{
  "targets": ["winding"],
  "hidden_act": "mish",
  "channel_attention": "se",
  "init": "kaiming_normal",
  "muon_scale": "original",
  "adamw_lr_other_params": 0.0011,
  "epochs": 21.5,
  "weight_decay": 0.02,
  "adamw_weight_decay_other_params": 0.01
}
Rows from block 3 of a small image classifier, named by matrix and row number. Rows with one number belong to one channel. Each number is 500 + 25 x the weight over its row's rms, rounded and kept within 0 to 999. All counts start at 0. Numbers have three digits each.
After each channel's rows are labels from the 100 images, of 14848, where the channel reaches its highest value: "top examples" is what is common among them. Only what is clearly more common there than usual is listed. The data: simulated telescope pictures of galaxies. In brackets: how many of the 100, against the usual share in percent.
# convs1: grouped (3 groups) 3x3 conv (model.blocks.3.convs.1.weight, 96x32x3x3, each kernel summed), inputs within the group 0-31
# convs2: expand pointwise conv (model.blocks.3.convs.2.weight, 96x96x1x1, transposed), outputs 0-95

convs1.95:509482452520476498489469495502495505510467502475500452508499486453482492506502549444500472461511
convs2.95:522494510496515485497500444535475465535498484477484480554490527505487481501467474518537498444507494512492502513538504502497461477505478519501504499473507541530486457554518496458513482484497521471469526490471482477508487497473509540483500447534496476499482477438491535491487440519508498473
top examples: winding: anticlockwise outward (45 vs 13.4); barred spiral (30 vs 9.1); merging pair (28 vs 8.9)

convs1.75:490523445527454504483453517522502524488548487470472519527495495538508488474502495510500490533480
convs2.75:464505455549491473471507475485532486501499502484504512510553488492491517503478483491520492477515478494518493476493475468473468479483485488553492472464490543508498498528513549549490495482499545445459490526556485492501546511455477503506467501517518473481457503490496514500511480509510561515
top examples: tilted (71 vs 18.3); winding: anticlockwise outward (60 vs 13.4); many-armed spiral (48 vs 8.9); winding: clockwise outward (40 vs 13.7)

convs1.78:517512479462534503477464491474516495493497516477466562473470513490529488529464471528471489517498
convs2.78:506518496569463521491494502496555522477481523478463496533501531558503535487471523497479512549456529492519494481500509486495502506523495479512583478542495497519521514456478465561511484498498494506508504519529556514508518489526495493512511497517500470489509492504497463496505510532532515478
top examples: winding: anticlockwise outward (84 vs 13.4); many-armed spiral (83 vs 8.9); tilted (67 vs 18.3)

convs1.25:484500532479490537503462508467516477484451521450505502466484466492473488479500547518485473512516
convs2.25:494467501462478517503510477445484485490489486474528469519453515461515548467489517440488523483517493499467489508502482499486463531468489514488488521499491564507536488484510468454514487483526536461457529497509522483504482536469474489528471472495516508506479493506530510478485466495494444520
top examples: winding: anticlockwise outward (49 vs 13.4); tilted (44 vs 18.3); barred spiral (33 vs 9.1)

convs1.52:509503503486520511514463491494446482491454475493472527526436488536467483523493497465502493512481
convs2.52:524522526526445481487511514513516522470489527502565535510459442454500527502524500448511493481488493498508551536500453504442474518484492458490481493499503513521550490522478479503504510521471502541506492481494478492527534528490501481481510483539486523482487467524506506483454484517510522486
top examples: winding: anticlockwise outward (76 vs 13.4); many-armed spiral (69 vs 8.9); tilted (56 vs 18.3)

convs1.14:492532494458487509503509449472528521543453525463518529522485527495472520490520474492527484505514
convs2.14:442492470486473493485521530488500532476539519523516541514488490466508498477511516477439519490503497505501560453451517487473496490531507498524509539516510509480525492509536494487510449516494509519484522537559528494539498509506453484491510462511524498536481531494452496524466497502492487472
top examples: tilted (64 vs 18.3); winding: anticlockwise outward (60 vs 13.4); many-armed spiral (56 vs 8.9); winding: clockwise outward (36 vs 13.7)

convs1.61:475483503500517496494501511508524510468548536500559499518462499488521500489485514527522501530569
convs2.61:490500498517478499507591511504515524479529537512488498488534500507498491506482482494476502461520448528470467564471479513480508497507528541499519503532554496490512501529479470483497504463492482487500507451532501480473508486513523463507522473517510500467438500501529497485484533545489471522
top examples: many-armed spiral (57 vs 8.9); winding: anticlockwise outward (55 vs 13.4); winding: clockwise outward (43 vs 13.7); barred spiral (32 vs 9.1)

convs1.16:477495515501523448487477500516487468495551497538488469498491468510498486508500427504471517473506
convs2.16:465468495490514453495466500517499484543523477488474509495467485500502494505526521489509477543479466443494526469489496513501487480483498495507524505520488441491502521500497486515501465490494465473462515537457503453487491470482479481509551477510547474515476517510454485516526490498568451528
top examples: many-armed spiral (60 vs 8.9); winding: anticlockwise outward (54 vs 13.4); tilted (48 vs 18.3)

convs1.42:529550510526546488492465502514515523496447480509511499538535476485478513488488501502502551527515
convs2.42:544517483474498514505504495479485536500551472472503500501472461483525503493476541504490479486516527457529490524486494505477558488546505494478498500504508465517448505508497495479513462444527517498481472492523496486501534466532550489531531535509459500506443467478464483496494491510452515485
top examples: winding: clockwise outward (90 vs 13.7); tilted (59 vs 18.3); many-armed spiral (39 vs 8.9); barred spiral (39 vs 9.1)

convs1.39:497499472489500503429539497461459486470507529504492540490460525542515490500513495522513488516496
convs2.39:457501503512468509451480533545481524526508477511520460488555541491530492492535485500478517495514481503507540520481478496552511479516533528506465520488534467487509486519537479477550502495437515527523489501489464497476506512492525497537555487520469509457496497498480508499490456512524486499
top examples: many-armed spiral (66 vs 8.9); tilted (66 vs 18.3); winding: anticlockwise outward (51 vs 13.4); winding: clockwise outward (40 vs 13.7)

convs1.82:461461517474469481504488471484493502538505456476536491484490454475457487498469525488506475505477
convs2.82:542496519531530507481508519523479484488528444528465506500540509533483503498525486502510545487510479497457503482502479527487503509507464493459528524497522538525507474453471478522500420478477522495494478493478497484508497507491471539473477509485515459515483545478498508495544471534524463539
top examples: ring galaxy (63 vs 9.4)

convs1.32:461543467493491486544536502515514509521480488521511525484547470508524483553472523491520508499522
convs2.32:486519483448455505473498499489576485495561519528509474556485525514492499506507497469492476496555481536523533488502523520470494498496493481535495431501505491513493488504537519495528502488529465506521501546482519522485532507533441512497521525477506524504494486512515503505494536529468503515
top examples: winding: clockwise outward (86 vs 13.7); tilted (60 vs 18.3); barred spiral (51 vs 9.1); many-armed spiral (37 vs 8.9)

convs1.26:524488518514505476491509537544483482534541498475479495525504458454480508471504459498464535517495
convs2.26:494479459492482476500492509531503479517456504472510498500515489490508522493510544513505523556499525497496471498514562499513467497454511505496491510508579496480478542503468488540525509479470569472485510512493481495537502446529486493493501485518528493497508534507508559478511537479467513481
top examples: many-armed spiral (84 vs 8.9); winding: anticlockwise outward (71 vs 13.4); tilted (50 vs 18.3)

convs1.28:487495518432471484468489507446477474500485530486504513476506451479481505501485481481461488514513
convs2.28:498478484512458479488452498502465499500490520475537503480548521505504463482524490465491530468509529466529446476493531487463458495476496502474539499540502504510501482519465488453503542443499500501476480462491487493480495493510471493490487528540484525488496490515483520454447476501452481481
top examples: merging pair (27 vs 8.9)

convs1.19:509496486452473526509475503525433499518545489513522484519506453492480518511480496542498521480485
convs2.19:466472534490459508472495490502510489524476537510518487528487514482529483518480494471526476542469537468500482509512495502481453489481454467485503501511516463505504544468514512471540490513466504495502470478478493474514529539472526502486481538433516461502502504436518543527465504472506496487
top examples: winding: anticlockwise outward (89 vs 13.4); tilted (50 vs 18.3); barred spiral (44 vs 9.1); many-armed spiral (36 vs 8.9)

convs1.79:509492468493536466519497484469514538491551504516471482499477492507444486514465474512509513462532
convs2.79:514491500524511529552545468496521507503480477525483496483486470495517498474484497480510544514455525474490481519475519468524487480489528476489458487506551575556491472500514510491498473476441498521480510520497470509446479522539529508501521449501498487512500495463546491513511488493514500515
top examples: winding: anticlockwise outward (82 vs 13.4); tilted (72 vs 18.3); two-armed spiral (49 vs 9); barred spiral (41 vs 9.1)

convs1.55:464523482509503518482508470496494475488457452476446506505473500506474499483506438457493508500491
convs2.55:511496508513445520464530481463511489479486483521495498444502494479493510471449543462469533511460471479519504488531476477482492486495520481517469485507452505480507495501471464490456503492515493476533489514509473483481511536478510535482504491509466452507477522491459511479420522515472477494
top examples: lensed arc (71 vs 9.1)

convs1.85:470474534493460476506505470497522471487532466478521484505503499535469494456481498470501467494448
convs2.85:482449525480572490473536479504490533470487484506484496484534468498450501497536522552515512515482479480487485531511499513538492483474511509509536486484483527482497516493487446472489521471479541483530509504533490514510477474460489476520526534469509485471446501493455522485517527505506537514
top examples: ring galaxy (78 vs 9.4); tilted (41 vs 18.3)

convs1.58:491511486539493490555474481481470499457483509494488492473513552470488534498485473462474469490485
convs2.58:457517521500501525496528473548488504512518449540483503464492474489471511500507489539518489495537517463469451494490442475462521465495486477495499513497452485451499473528453535481493475525490498558499488544476504471492516498508508524504498509479483489475507511470539483537485490467486465508
top examples: merging pair (75 vs 8.9)

convs1.49:499494487519481500545470497524472496473466470514493436459466496468486524474510469496500522523515
convs2.49:576497512447461533487528498524533492518481499532476535513505466477517491483471469508480483491495516491479478516504506532535499481561527467454496533494488490531543471496460496504503512481528489511516498481478453466474509488499500513448484509544480509525484520478488529485514509500482455485
top examples: winding: anticlockwise outward (59 vs 13.4); barred spiral (41 vs 9.1); winding: clockwise outward (40 vs 13.7); many-armed spiral (35 vs 8.9)

convs1.33:507487496469512452527497493494515497529468508492504489515512481502493493540476562476505515460439
convs2.33:498531529512462504530515524496557517510520540484493526583480488571469531505478486476513490546544502538530487529500480501525452511488508463521516490490500498526509512502460478541455495507508507513496466515502510519506500476500485516524506497545516507478531500501518520527490547500502478517
top examples: winding: anticlockwise outward (83 vs 13.4); tilted (56 vs 18.3); many-armed spiral (50 vs 8.9); barred spiral (26 vs 9.1)

convs1.89:512490546520528436499501467484495484493493512473521524476498453471500507486550475527478518508500
convs2.89:527516481525495502520505505469506491493552537508502521474490544476532479503514520479508491472531468527478462521492481507496457490484479444492550543513510494496480547465533471504493470480526522507493490463501466502497485460547456487533523502545490504465538521509493506483462524548506503515
top examples: many-armed spiral (81 vs 8.9); winding: clockwise outward (74 vs 13.7)

convs1.91:513513558479467485535532504527496514489499536502536456514472474532505522492496517460523491467497
convs2.91:497478486472526483500543517502466489506497527521480516490488498482473504492466454510496481430491441508426533475477484510502465498539468496456494539492473509493460521457530554481490512471480489524490492489514493504503486502493495488453550507491502497470459528464495491524492500491487524494
top examples: many-armed spiral (66 vs 8.9); winding: clockwise outward (45 vs 13.7); ring galaxy (27 vs 9.4)

convs1.51:528482477492468518469517468488494474487506487467476470432487490472477501545511476509470517490476
convs2.51:521476461487555506537499502491482502481523490487464500496505471557453532500532508563505489507524518535485471483490502515469555495497483589464494489478508500488484525499487524525542501511524511486515503468469470508502512506500488506473512496506484475544498491511482489508546558473490500493
top examples: ring galaxy (48 vs 9.4); tilted (38 vs 18.3); winding: anticlockwise outward (35 vs 13.4)